config = dict(
    train_examples=48750,
    hidden_act='swiglu',
    patch_size=[4, 4],
    conv_stem=False,
    layers=8,
    loss='cross_entropy',
    optimizer='adamw',
    learning_rate=0.0016,
    eps=1e-08,
    ema_decay=0.99,
    max_steps=10300,
    warmup_steps=300,
)
Rows from block 5 of a small image classifier, named by matrix and row number. Rows with one number belong to one neuron. Each number is 128 + 32 x the weight over its row's rms, rounded and kept within 0 to 255. All counts start at 0. Numbers have three digits each.
After each neuron's rows are labels from the 100 images, of 14848, where the neuron reaches its largest size: "top examples" is what is common among them. Only what is clearly more common there than usual is listed. The data: simulated fluorescence microscopy of cells.
# gate: MLP gate (model.blocks.5.mlp.gate.weight, 576x192), inputs 0-191
# fc1: MLP up (model.blocks.5.mlp.fc1.weight, 576x192), inputs 0-191
# fc2: MLP down (model.blocks.5.mlp.fc2.weight, 192x576, transposed), outputs 0-191

gate.299:069121134146123093123115115161117074106110189171154137099105139099099106158136137121182068127097109164059194188141123073154134101118117110101120150156107118143150162113146087157133059099089116098147096100091160174049079170155139163113128118134222149131120094113170181107146128092137162123078100145111143117082097053136131148127130119121112139145123116159154121063107070133148135100106061166116143108161154135138097078095146162127075176138126111101201123108138142108088157068120123125101140125110160120093151156098147104175155174139124161113075128046175114141064202133130120117
fc1.299:100100191157093041149113114095148151135121160157090108140135142095155108119146155080155062165088123145144120129096157071096090122117109160120161130227082100165150189159138043099099110124084128153097140136176136187041130200097114135123120119140142158134097105102076136114160109116160182074133119111085132089130071133112125139192140088149110146124116074112138123083151106147095129146094158082055150112138094100178153121128115138146105154128075141114159147113102120163153114102081126123145144192123113077134155126053084158126157193140093136089152128132141169140096130087128129082
fc2.299:125206156111144142071142134110066070145158175145159121126119194150136119112151103148112140109161142060099144172135082121109200130065145083081088110145109105112036129123132132224085131169124121098107127144212146152144098091166189143125124114086130105157105176128111118096107143157144176077158096130149111135124120070091128111097163139057074134124109089162117129104097138118163147126168143149129152132128121138175164101135153130201030160130217092109194124139127123151116151130122110120139143104157123120097125180147163126124100136150100183172122110116112133112121138084175114119
top examples: red stain; long thin cells

gate.59:114180099157119122117149108085191126166123084151115087103125125156170152142109132180055108066127158095125150063087136136080115111077081102129136187149093189182119084160134158227114145167085137133126105109154137130149106135067124130129144144149135093130097089149079138140107109121086196107160153084118116121172121180134107112181165127103133124106127111073166129124079177169178155182099131080059137119120102160048118132137166116112130136129110120135160130066132064152150125141120066114119187064111070070127084156163124122133097141114138105137153132106172135139170082101131144138
fc1.59:057127207163126068119130167112114114134138110166163126101237141068209120163161161135078086122119127091104140127074150096092144094087095124124120148162141165120121124115098135111107145164096128140159131128150123159139100154115125178154134153171167172148131071129121167179103131120123112178149147093132125115158104105104146150130148117146081114121116091174097094096137120141120164169119132095119100116136142123159044132151156143132085120158097107129110137129140132166128150172181105077079171153114085030126142169116134126181112144073220074167148157074178176149121165165120131063
fc2.59:134140083057125146102116130136152087129143148158131126119124060138075093119091116110100160073155136161132177130167151095125168168128148133142091110162157088073079139138135155255135106164081196095140085117147175149142143099132160133087113108136152148132152111112150155104106126152118136194148126117140137188073151074087122143121122147114103142152154129144145116117070100113100114159127123168149181182111122141177176127163127181135125134082099123097118118119053107104081135143133119151110137121101143185071117145141119110134110148171046113124118156119121110093123122044197103170
top examples: cyan stain; long thin cells

gate.264:100140123172059125157106126119104187152079147113136121158109145123137163117133119188137083118131122128144076172115123079176157134162123179134156122177097106119090156106131139134122139154097072205114096125135120080122086139161132124167160117086126087097112154215148143146113136124140100109104159098066151145083098026156153122169124107092062145144147115093050158140198056130147132160149148136089108065134098109124080065114121182126141167093148086188168181112126132150117128192128166116119110147129095134126143128124107131112154171139114207135083100070113144136144145116061098121
fc1.264:198167158140131111148136132121109157071135050079139100096145150136138119111126111152104147097160165120112133124126152182128169147133138104157141115142160140157042071099093183141184097139106146132131161124145106122140113123141155090137148133197125115205198104218127091129077173151103142117144093093230105083178141073061118124120129157136138139128148106177098165180122152113128066103150079163121034161083149104147164153118145105132140108146126129147107109104073121142142132132150148141128087102168209138126136119154137164108129127076150113167175120112110158069074101136151100116
fc2.264:087077111142119130088172109135130108130179124133151116110172120108155166158120126120124112113094137122145150094193113183127173114135085103150190128206087127072179110132086170119073102066118107140154095117079163129174136118149109135146141144139101122117126117105076116174113121098130141106114123153116131140166113148200183124113119117069144151153149098100160137119168202101154134121153142108114139117106116179104053181158105174113207158094114145125255110117147113190095153145157074138055163130085100103123128127157106115135141114094161121149103151096116110130194157207075144119
top examples: smooth cytoplasm

gate.415:155127086137073151163095125153110101077147174164098127154106138140113104127130146122131136154110131165144167124160144114135095191147118105128079081120062072072116151078090121177101110116094180106084165093151155075106126135186127135154103083141130150135101155081177152085104181127111121170076114147146138124128118073144166143123132118082133144077165120174123064131118058107096087179105125150135120193124108124161055117162138075141159106092104078135183127109095143061078135119121137125097109171069113170098143135151106095202108181134155089156151110074117053102157136114152160073
fc1.415:093142156116094124167164138161118091133127131095102090141133169094156155096106105125133102098062144128093039097152130164129109130142153135100120143117086158105068107112073103121145104141154157178118146158162157182142150132178123078108128153121158172135167153144114185157121123113113212071151134139049179117117102087155118131197119118149122120111106106174099180069113195114215123082151173154121128145092155158101136110116107080182176168153110156131118093139146099161141134068159127143134170138137160065105146108129150144081162129065179136152114121069106150142086095046167114147
fc2.415:074112193126075123078116127172048200073126087112146120123167129075141164179108142127151162113153102153154123116155171094095133135114082119134157164163141084130148119164123202156086179092119102133179121124119090114147137154163099169093079095153151127105068117110115110128084154122150122107079139136129122094123155128207108142236069066099178152123101176136137121138163110148124097108100100133114143109066156118148067110152094149132170172172131107145099180153083158185146114164143179103121084152092117099149186114123117108170147165139123094150157128101161084145141122147177107105
top examples: smooth cytoplasm

gate.430:125092115098147124069074164135110153149089143134169160099150122130112116122123128131151090140095083146146132151108096112144152134133139104124136178170105150162105090155134107112123135191108101158117121159111112147128124149145130127141131195156125124174122103131122164091131126164123176109108082057173100108094127047074130145068096146054138145154117129097110181126192052129094150106134069142078125207224114110144204124124162173123154127102116127135176130139127126144198169147102146125139110177136109116121064145076166134157086183105122191116133088132178131112090069111225098130
fc1.430:140099176163122096100137125077160146121115075149119111137124122128102143143143131117113099105097115142098119153084093102094108143124152155159120106167116139133092138142131111136100185143084140135127028123118141118133073119111130144175118134116180094149152120174126137115092174174128033101090108132079113124213128105129121130202142116225111116111106099155134153152118115116135109208153099122081094064126150080183122141128136133118134131215125144134115126136151136149163095118047106138112101178144061088123120162147139121153203113113182128109157157128133144143199211170039123136
fc2.430:122131140068160149019095146153092204121130094139107153174217076136148149124126129193157156146126162137143167132122119099093021137135130115103129118109189192189132133196130132067148186142172102118097107132141146110136095125135141153149124107137101138111100056124143091057128113133116118152157096152132147160151152135133129101114131126086107103096124166145165160114150116135086146156115119120114179112192120121180099039113114083111133146111120112127135137132144172156171113128106094123154123151093063123133072083108118126124146102127090095104057195208128108140095123110115137089
top examples: red stain

gate.106:117128191128130105092066108121130139096108151104115167110169053098163090149151116131166113116095156138192152135064093081121136136155102105114153125154113099108153136166155115162128112190130144159125122121126120139101109188125070196185126144110182141105086079075119208153120092138131166143051080129136155187121113113147160127144145092089086139156129079136127108091188079139136174133105066084124112115185101096119122126152116147152049142116096082050152140167123157095131159141092185123091155135075147107137132111100087073136156137094151158130113123085139105113060151125086150064
fc1.106:057125154077146162140138145140138153107152068116169124079204125154189149099083085130116171108135182124117055073143108155118166166160141131125167151148156177122163121120086107149173093074159124140121111159101123093159154060110117050099125170128107117066132143136071129178122080123149094100166191123143137111163135159125125107071105119125191111164093126146133178151122201081120125078165147120121094079131178183121109148125138102107144118093098172133123084133140132182124103150160093082125193112154167138107155070147166190129104075120113137108069115141097158128153160152132130162
fc2.106:169040112149159119151133127120212111107124171073067109132147153081146155131102110138090089176130124113137108104061138137141090051149155145155179121110145220119184129140133145100133131125113153135174119125072128073163171139111050098138121130156141125125139168132113086097196112107156164132095166124106142095155109163148208128144142104085126113134134133071146129147156167083122117154126138056143095152218148135118138155083084109090189119141106147117180118080134134148113129108074120171129126138175067110140087084150096164095136103160141110113103117111141127187121136112085168186
top examples: bright spots

gate.53:103157058122092151111080182170085128153082107140179186082130140192080179119090122182123134093137101143149151159156123098118102163155152136140106117150135165119072070138140076091184121133122109078105089113125184132065093093176135070128077127109120159158098112155152119027078104097112141078121130093077081115088170083064110089134114139132085122149133123190107174096110102152151127124155134182118182165134082152154109139103133129138183060185126122140193115120137130133149122069097124150139112102135076154094138113107130149144102098095130160088086117137165116081120135153118098129
fc1.53:152110013133133152148150152173126100173130129103133118163092176150073152115108117145137109102120128156133147117157103103147056104141172160155120117116145135154089127114150078124209079102150101097111089101117124125123159078145125068085094096098115104130136189140168113108155151069151195107160129161115108113105177107107112102138102156188097107138160130188143171133120173139166095115153178189174194151068088172105146101103091088096181069111111140164154103120114097101134128099137110194143059091203128176115128090146122147090144092097130132128113136139117129117077099125106089182
fc2.53:184127111164147130142181121075197063139142114107079119153072121074113107110198125115080146165132149075109126120136121201203140116151157104118131061088118082095131118124062123101129081083129150098118112181149151115167155074127147109151138179115124123194196172179143110141167124159080099184093140110115116154127076102178154130135130179104106113121102136143081153129082146072174140142111157167124158156096103081100080170129096108112113101098119164139137116110133148092168117122083099127132124143117101108154120166186203139125112089074135167111194132199099159112140132110123157113
top examples: cyan stain; fragmented nuclei; out of focus; look: smooth cytoplasm

gate.561:124173143137105111068075086146139103108147119119095153125195081160204136104154147186127170116135173156124151152098174109097079118150100129083140102133070125124166150175114067127099130146109127158073089100164174140073139182102114146155169085098140137110072072123103127135115095117117147098135108113067107124147130186123130144118144086080099129049136089130154121081155101149140149139086108066063125137174107105116163149102101099123087153097106173076176149108119128129156071103111093096129162125004106101108138124105087078146124135087176115113112132160158112136109092148073149093
fc1.561:166097081158146167194176160131167122109176061137116077103087139073121113099124139116116186139143110168092142093125088194146096090125117124140106084084108095146114062078128121161117132106142097115150163144124152101147129126095122146142121172179139146160172185180151090101173120177107089202176111143098129120119132099064117123148155164085105093086087122125172130169077106103072132132141136166096129176084138123099051125097129095116188197117119175115137106131160135093128127161135093141146057138134139179106068145084151120149084101098180117117156097109134117193089085147170130141
fc2.561:140198124096142146103159093081179052122078145133112120155100126143086123106154074139113127141149164131072097153150115151125132147104148130125098102129124140115109132115094116111110124153033142121077104123174206152132117093204201085122169122055201124175198144125177159135120172148101121108151116126130119153102109077140124165100145149144075138109173123152126156102049130098180147130107122167173147199160119115081150144112129132150091172148136138097091174139130096076097145081151131159136145154139133097107134162128160089064202095127171151132084150151098157109119070139081160147
top examples: bright spots; green stain

gate.231:141155096123075135119067158138141159166106172119121125142114079093115170121121126148167103122082085089169148160106131082168139094100135141041118103163139123148104158119194105106122092154136093137125113138117141157081090179069140163134130159088088104078055129149137196152112105105139096148092155112076212164072117057127103115152133132117095118158112119082081148124171065160078203157128101173093128077184078101136105102130105176141095132111112102173168181139158134112161123147119187127120084134134091117108129150082114126132120192099100162126082143087169140162146165079115109143
fc1.231:187208167150110133114139134097185087164180087067109107102122109117111112109123139173114198095145154095219076124136078149143133119190173130143117069121147159115095105119074107137140092127134133083130122172161138113155090123136114143101104178181113158149139136167105128134092105136108136083144132109138157196179129159066122092097142137131120153154122146131092096164126095116067134146128104133110060112120162137180140179119146128193183084157080151109106069130111152134138090159158078132157151077124116178110104141174114117177096135136152087150130080142141117092035182082174129126
fc2.231:099071122127155103119144113089174059114151097131122079134103117052104140174153138080076155149104147151114160100166121204064142146113098099177139120023081115099207140135090178104029105103132157131152114128098151103136105128137083132139119150171144130124151160077088137132141127108103120160087162154123160184186090149191157168117117105098160124123144147118179138093123149105126121089100130088140108156134143148096083171134100170104135164115129158114180102098152133146110154086177069154124128161082117117129075160135128136175143116102190076130080136121123092170157155109118191155
top examples: yellow stain; bright spots

gate.237:081074091079105088113070151156126113145145190118175177089161185095138181117121109144140093186064139110115155154119082092132110116124135116138134143147086160143151110128114112171140065136189125121131063156122105074114121148094100145171139151136117087093087162149153107123157113084150197075098121089177157097104093087144140137135150120113109136174097106117093136103190126093127165178133122128092147105212153152097094121119125147122078093076142112146167119118143127078129159103097177082103013113172109143101143168119113143129084109162150151143089107040093120096135184131114148131
fc1.237:099143194198156055129143087133169116082176125110056108097110085080156171141115130114102154133119133160135135113074136139102136116157115123082162136162084147158183178161102112140119156120114088136130101121094119158123117181084087150147116131172123154189132089072109168148156091132148191077102149128073128094124125170115096137186137121088090102090083117143143111105122139142078175164146181031067189053170141119131119143103097149111145130154082177100118125129136150168122119122119082117129209131114115106120128109091072080149145087139115096102122114143190117173106127170105177145
fc2.237:114140146143181176121106097134074136130128172147133087146135152152146114159182174168134094092117081108105044170103108127097132117097150108118107172130115103137108120127140157230067162192112158131100152095191118121060082143199154141095098059112136061128124164140123095090156141115121198124112096132137131152188128094194114152070150107107108165128141093129129116083114133145146149122105099134139126175197118113166252106117138145131087180153181090119159140109123136150074160099125157091146116146140116152129151171125123151097101161135133140164107158120072091106131101071134130129
top examples: red stain

gate.495:204080133089146140123133096116133173162102106118097074159121168130112149110122110118164116097182092097175163104117086110133059104118150093064162134155140122194137092128111107122136097143091079115154094115141129125100061198125137168156137117144153122175119124223155087084146120128144136166162091105161132098127106096061140065166156117127089118079101104157146151152155096128100127141133088112169152110118158115188090148090117066149154087130111084114188204141146133102168102200092119091128095124080081110098187145142114148149110106118156070133102143172191142148075150133124087116
fc1.495:193137099177078156181110123118114124105145141119061120073145085172157118098143141168146125127140123136044157140112230142112077169122143191085119104139127093081119160104091086190100166126123169135053128135159107077121181120202132100119130056078097128111127144115097074186110131132125174111152096145097083091127150183126138181152130115164133130106136121127159088146122128146151120088139182061153107139051154091134103173163137141128131148069161127090102139092132135106119133129110119128118102138097169058142132132149143121126132108183144158157229129099156146133151141118089127129
fc2.495:132153170090073104136163105147176119108110150095156085126116065097149128146117144152147099143082094070130112104105126169156166095151173186058130134138108079162091159134129159165126106107099139116149152139089138195149141170101116133126124159158152117144127098093112116196082141151143159170146142102086177125064113032193136107200146123081123142135162120102061082146137132123145076121151113092143117107076142104152123131111112112155144175107151140111157161119136124174110121137114218116116192167109098156141192152166139121153117220090101107138169139077150132137098067064170136142
top examples: green stain; fibres

gate.255:065102070124102155121086149150098170153078142158116176117118126118119109163130138117170119103090074112133145091174131077180133143144146130129123129124145083076079140120136083139158090158116104198126101109113109162124190125120153105145126111111116098140152121190143117152140151130135071162128120093128079104050145130139140162119085139173123157169146089136058174128207077128114132077145134188119175159094079144150124096124112139102142113151165113190143138134147132120149118214054137139084088136112060102136129141102201158066124129140162145123121161126114165075181159202083083079
fc1.255:170175113112073115079122119147105204153100110164098089132150105189105118139115103146180077126083138178105156094087144051071064140085142084087105207129126167145080105170110122158126141172091122187117112091120130159171096148145187094156195114089112147103065090123151123148083123168134067091104131111167167086087099149177108140134140139234132152099147150175094114104143080158110127140146132167151114127175135148083142092146151165128152167193156087102139114144107089138131119081133127099141138128185089123091126111092137114115148091167090123117143130137110174135159113143152135115
fc2.255:121108118065095101015146147148169140082111130153099176115194077086079139107083123122136107167118133123149192169127144007125109126121165178088109102129161220073104159193155128115116115102132117110155039159147186098181153109124133112111148153139164145127096092097152108124086139158095119127141168123128150165088150064120139115161134114120062145138111124102126116118158099109112111151139102131138204165229130117155199119119111073159120123095108127131155154156146139111145111146069139141133120164106101129111132112122125124141139128132091084099131177162151123110137122086115107158
top examples: red stain; ring around the nucleus

gate.356:176137108120091120108120114194105166114170125122068163173113117073104169118123150094160084120142130158126176140170148075132100145163106115108155042124084109131177170176106145094092082025140030118145137118090111064093143147128060175147110076117134098071130162117149129078148133142144177130102076186123131143126118214150107093235140138102151118090121149133170121146161146162127133092170102131134175055094144138152123094116110136149151127124150125154169140107100153120137106125116152108112121114098138122153151130099148092151120080081124176102144111144123106145173098068141147112
fc1.356:096105168202104182096149157139112128127190121087174118133112139100135125128113111097170114098090100078145113117146055144192190092136122114102141142119147127125140109120090118130173180091094091077160073125099088183142080146059127133147108147097108045153103171166078144139112101159175056162111156064086191102139127076121109125101097126162134131161062135139120126126144111109085122159119152160121208108156182118151093146164112139123154136171061101119163141162124134129134149141091118101098203120154064126139181147139136151128145105182107128088117155179104153156116151123121086175
fc2.356:176131123160198123179174137098126091160127134144097123154098135144088115096115161070102088122138127147142099167132092167120160149104132092190099157129092060139108099056118106141144124165110161109139116141132124163079085106133165141157136161104125123138140144174100197085147144101146175141089122096132098096131130195063122172045133137152134131129108112141133140079074148098125115162112149135154130176144121143136197137166189182108133068149094118095006092114118130091120158060137058147160132109135155161098107148117122138077127133086193175119143128116120121139111168115157082197
top examples: red stain

gate.557:149165089137097180064075125167108182113157106163121136110202083116158141135108161153131158078158139201107182126098150081088095110083101116099104128131087162103144105149117113157168166122066156142130094103128145104085126157087103142140090040109153115073125089140152052092138152145140114133150128151101103105156166147084092111135131119093128117053121144169165112151098052160071123140088082149119162088150105146137151131138138110133104135156174108137189106077125149120102092126092111078104112080082113200079116144121103083194099069162140069151135111146158118156127147138084148135
fc1.557:120077144146160151180186101088176110101117150133125076125080156168128138104124131093099107131126114104085057076114098239144157136128109156182122171167114132145101064079125133149115081135125147122109141141141170192088117128096165077100132152129119143163182146159131124183152105140116099148108186118121134089111094111173151223131138155151115147186094068106099122111113169093126138123167148125105125116102126113112081104112125147092141196131032187105116137133157149113130171110133127154119148158177161074136142119095154179064117194124187126142107155085120165141141082163140103140
fc2.557:058158189096090080124149121088147066134095163142135157123143088159110117170055130109082096087105105078114111148152180096101183150134144171103102131130157105101095147159113142187107099140112139135127115143134127201176128113139138053120139166097147123157151095104085182194092116111133115103104150102130174181120115057131096146131112109176101127201148102139096140079127133154173149115157118099174084144120160075145145173157111210126076173116120170111165141141106070114131124115121157133100170170142169087163149191083150121117126186119095160107066174087145142110112106112171111117
top examples: cyan stain; fragmented nuclei; cells: three to five

gate.180:102181125138112153077116105119106151166131180145073105177118203184147113120120121132184136121107132109060097058115096138112123111113182145072114127186061140128119116146068115033124097112109095143116196112157126161095164161131154164132161129102124121097141160191120077141173134162129071177182121135127138132107096155154142157124135122050162124067107148077117129143148106114116111202127108170122112087075119121151159071108152085118127181122163087112175153094147109149101102181130130094121145148113112128126126143146169129095114152140144126138070122150093128150151106012163117093
fc1.180:097136130175111062121108103130140110098048091118073145112130154166097163138109099133101174123127132185154104092168210197088120208155086176172140136119104142143122095108145140129102128194155172150095098124137114088147174106179099141225101120157117119167172147110149210148129152124116155143086150123115062151086132162095112137093141123113117154169163145112148138128144097134209126162149103142129128159171140142119113098117132078120216125127116147149105131121148124068135127175094135163095089080124104118123081127091129099085112127138098139107103142120160080100102118188055092073
fc2.180:143173083051115116014114164180129133134122093141128094145131068136108147098114102148133138160190113122100142104129115117123131157144167122072096124066162197077072142154120100109126148104075127109124107142156171117118139095141156106157134144089117137109155174173152090121062156139123098129122123142109141225138135147152178136228133152174133163105139144142088118164139086117116079199116084182220131109092139148148125092133156061172141165130122107137164140124139172096163124155133167103087089112116089138083114148172177114157100126126080145149114106116141132118160121091073109102
top examples: green stain; fragmented nuclei

gate.365:126057118092130108165158157117192106132125112134140125155098107069072105150077148061142154112158087163159138122124112070145146112156130137112175138099114138161155108122129099129120094133120080125161085154098132134154075147087111118105116151149168143132156111162119134093185118155166066184124139123094172143071092099131129134117112114182120136148070129124157196141119057108093152136146106148119093151176148118125065119070119191133127153168083178113185150159144105107142109167067110139137151182152125082132093134026171157148113108156103148051039086156164118143160171127160125161
fc1.365:119142155060154109132140144087124099121120118131066119156182045141137101147148141120070121129125149180144123137087141070132142143137127137162145109159135121218185148098112137131096149145152181087110140126131152105147136148193120161161156120139140178093067121076118151179131106101122090149149210169119123176104117169109158112089104113192099146111180136106137104079126163103172104131097120129148077181088115098085166140162094124092159090068102113086118122144106116110082120105227137134114173108075168127148107059113049131112142115183116133100178144084107096137099186112120142143
fc2.365:129123134200132105136169114137136130137127141110167091068085187106118143119116151144112066137134063082128141125137136137168188055149157171165128144109115255129095097104143132085150135104103140108193098152131135119153151141110094102105100148154097140169177214159109105154106108132134146088121150114092123025115099092160157154134147144118134135141096144130085114187105119129097109113101117127079158114117174135122160126075127099181165179168144156124177127100175113143140133138167172129128088100167149162127164119109120143152126164153128107171210065082147115133094070151131120173
top examples: cyan stain; fragmented nuclei

gate.363:105144181141115124131141085085071105129162164166133126109144105099156085181129186090109116104074094151112106147111180131086169138086068142140125152097090089136197150126092159150091181119139163156102171116167077131138114195119109164097121114142175134124098109082089121141153135130139078146156199134121160184160105106121065156064111101158139121087102160103152100104102100137086126126098117096144062126139144086110149141151116145106096173139166134068145168128126098101075132137177127085081145151078192140160135186105082149179142095191127071151110103076101091133084179175152136122
fc1.363:157190168209089123112131119113141091086184158125140145081183114106229135136151103137132095087095142098095146156157161149157165143114084135143095157140103148116125120119119140122182120086124130187133156121128113218139156138151132114147139115071122160209123055085126204158160113144124168070148136107134087112112162108146097139121094144084140117117142144174108163111119155156150174085145148168105205144144135136091137130160120144121152150147173161137058101149124118141149115111148186100143199119106143083132174159134116083115148092087150122173155175104135159109067122228127133118
fc2.363:118140186042103131149118131121043168121118103134170141135209160150125141129095111127162150105144136125178114169106099069099146131113106131102151099040136110115130174176160131130085128141170051145145123114137094110148099148132110131094114113099201161095060118116123119093075127123130064055164173134146124135131132070128088098188099122144138129115102148106103176113174126124125104126140150097149086059084139107163108097109124098149096099140131078164190198163092110146131117126108168085123166166136153137171142127091136170124174099163170092100026100088142118111144112152127127137
top examples: cyan stain; ring around the nucleus

gate.273:178158122107100083067092149145081195116145142158139198110192152118110111146105141093143131110147096145183153096087110053137159171135179096124132121113104133138135146178103114128134114142145123142146137150147103122096155187071122188041100169113136155122101124129128140065141117147133164133157150085201122123131126056114096102102113140204158120105090154119089129137151085108095102156087074148155041153127127151148199125119158089156097161149088089125129150162068142107146125123111164085111143111106174140143171167116132171114098117135155055147094089075134130118138197130194135098
fc1.273:028095116121152216154114156160098163164139111151086116107122088160109148189131122162117083069071133114187117178123127172125109085086082085095148155061161181158123086108210138150123139146143097106155060147153140178096119147129147137084079133142174135099138150163096183151127121113150121154146131136125168157154134139102113138097116125122130151187135124143129137123146093158138152099111142197112236133131106147147055157118145173132128126103095109171132119112189162158132153154079110125112121101116116126150147101112153158147098186143049144124060171127130141143175147104072122113
fc2.273:146080090208205204158122158136147151118138117150105078151165065093166125153107109129136078088083117146110106115121164168106150098095085109177124153167127224089128065169133169134177157129134167145123137119117141140113119086132142143124103094106152129111181136103127123113140094104135192153106118160087114135168144144163176153086126137073131147123171117113167118140116149135096143090107103144129120160131143169112133134167174128105128197140156097112225045072146101191098164103147094127061150131101125114117054117159108115144130135065155079185111138066117121140119115091107115146
top examples: smooth cytoplasm

gate.85:236107064160111105172088137147158142119146142124065120128114173129126165116132135124138146102147121111092185086093149085134073130089104074062123137117099159124133152194145160158126116117098065193054114128101106142162098145082127129079112071126067110096103131134123137075146138162137179077173088131134173038133118166120116125148145135127136126089101103108141142188159124141088140124118190110061149102143118121122099145133156158131138083129137123176136169105119098151182135128161124103171156093168076082115101086148145155099155143212136134138182128126155132145197121079173139135
fc1.85:146117079100185120106159107128119121117125103127081127136089143147090161122115109119115130114122114147096184102161162136128059164146121096095119125069151119154108119148123162158111152089130092152138124115149071128162185111108109130131163111179111049183130142116064104092148138137145156061155109139095124126156149217126088075140134151068190120095128197108114161173122161139150092118122158120085164161104158143068136154097147131137180116107237134148115108107150097150161127126071114148168097157149095143112096151142150078110176068122067146096142161193119086127147106237118139145
fc2.85:176173156133099114197129115133126111140151113065147150132030172134169148143171114140155055146115157115150069094126118197174104139204131118109146068073089102137171127100120111018110099092147074147076169128108103137132143146113096129156121140129080125125139151133090143137138118158122104153138127141091167136131088174180143143056125135152161125110126146142073129135160118161125161091106140138099103072161147118079049131112103129172143159134111196147054142156143139109168117140156172111129134095129120131169119131138165137140100088115215133130134090128099125175115149188106190108
top examples: cyan stain; fragmented nuclei; magenta stain

gate.377:145158119172117145120139154117181133174150126142100117153124127104102133163114125129110183121045121123074067073145101145158101101130150121150116154169119227141136109100089128109119109162098088137136111168135200161123084133093183142049092169142187118151125142168164123085188115129151118137178096140119138119087075111167170134122111115114126141135112127073178130123105119100122118182110108193079132151178101132112084100126142177104182144165087173166131129123125144133125182097109102159150154166108100052108076140167142171076128150136130141169069130089127125151069116021145156115
fc1.377:122139128101146139099103117153142155123153134163148130097173152070170144182134132124117117150109070125118180055133161086093082111072124077116105144077167185108136092133103211139136165112144209182132135134088095129141136102066116122131129111149097110078123135098136071135159128080137150131127187147126181066126145128107126111105112082161106071113117129099131135129119171154106121101130145124180065181237107167119125138158100083111140092167198111143071147146152142166135117109151128111152122102136061114100113131146140139160146050176178061158148167136104097164178139151089147131
fc2.377:104153142139124156079121126122154136121062168136086116105107099132147134117086121148134124142119119132091154133126128142080105132129191221131096135116143255139120123207139099116148118128130157115126079111130168118116139129145106126154138137162124107161121117069121103112124107123122138156134180125134129170161128110208184113112173122140119132113143179119131097150130115122086115115110086083100132116204182094098144106073088086117106160117136150108179125127124092118110141091103194123145142121116121092141102119175115091166146197199065037109062165141129110131068109114119127152
top examples: green stain; fragmented nuclei

gate.171:151119107161126135135116159142104144139118181151153156150160130098126117139130146131165126146084090120152139092147107124116116118162104087135182140148045128164162114148096069149124104131117124166118131147145143158114087160137135177077131119131145210135070113123160091029124120134153179111107142144133130153069084052172122123139125134149127142102119124085110098113223083100127100102113114081132128156128084134123176072101145108127098061143084094153169162155127103131147139125139116090130133122095118066136116164112159121202116129096121070143085061127104118067210123075232101064
fc1.171:111068138124171171072146101149135112070151129096116125169209076091144170169113085164079150115145175110136082142097087192131104073172146156144189126090155129228184133117157196127164158072153104124164106122111116090173135142085171156126083137148157122127160094126133118140136145123129157102083132139112168136183149118104127117161148148100111145139139169132093138125148165124152128198094131036150116098081163107121116147092135110092108151064120107151128131146146134102157136133063094150137122113147099149165130109133098132092138105118116044114073189147123113074127174079070167115
fc2.171:233119116147104132132078128163121198118128101132116102133119129132127166127126140188187119145026126158135139122135098134130094148147157079083117126076058098153103119134177126074161157140159118143083127131120133130056090156110092195128150123087109131124064095097141147040130125179129188103137094137092158204186149162163069093066122150116167110075130154126086133142149105155112171077136114135093149118172126138102100136118149106137151134149149109170038099141158137180175129107151142084120179077134100119133077130155139108170163117091146135123143090138144124145139160147102122109
top examples: yellow stain; long thin cells

gate.280:147116191172135116117135126093133108167147099111057113131156122123112156160099132120077064134189154127171154147056049149074125139106113133083118093146122136123153092060124179093066164165134084107100156129131143078135066144090130179145092123108108157120166128118121126178128121118108098157100120194157153133177122172191169155105163092147084127103093098145133073120136157134128136084144117060149057060123124083160051082135140171110076123134101165103173168136135184138102194117188099141144130107115125122120135123146129147112101135139131124167170147106151129152160201174117107092
fc1.280:143077131138100155077134155101135137144102089122110111162146170092127114134163138097139151109152116069092124091105124078157158107084123032111136150246166117134126103170125156197108134133067103140138067153138080133139111131153149153104101132086143036148126164190138125159132192124138129131079135118167094103134105142128137136243110119125123124131108133121117109156141104080138106126130089139207105143108124115118110136159144171111112113157132100153110156093068148155140140188126097113090082158135078096132133154164181129140164108133023114155171129149156144142090082078177108112
fc2.280:114122128088129112118096144132090171176150114191124143164203059178139131113076176140137123104056128156156188124155162071074148162098109146115125141147129114118098172136127120161097141151139115135132061119160145149086117155124150156158186108146112118122076062140090181095055107124119135130185122094083122161139156113099078091116129139098124146116114101113142142097135106149092127200107161095064156134166123142184199132142155142155136145058112097101206120115101035146136109141145111110122161144060136138093120141073081132167104163114155114092124151182156094106126089094141073142
top examples: cyan stain; bright spots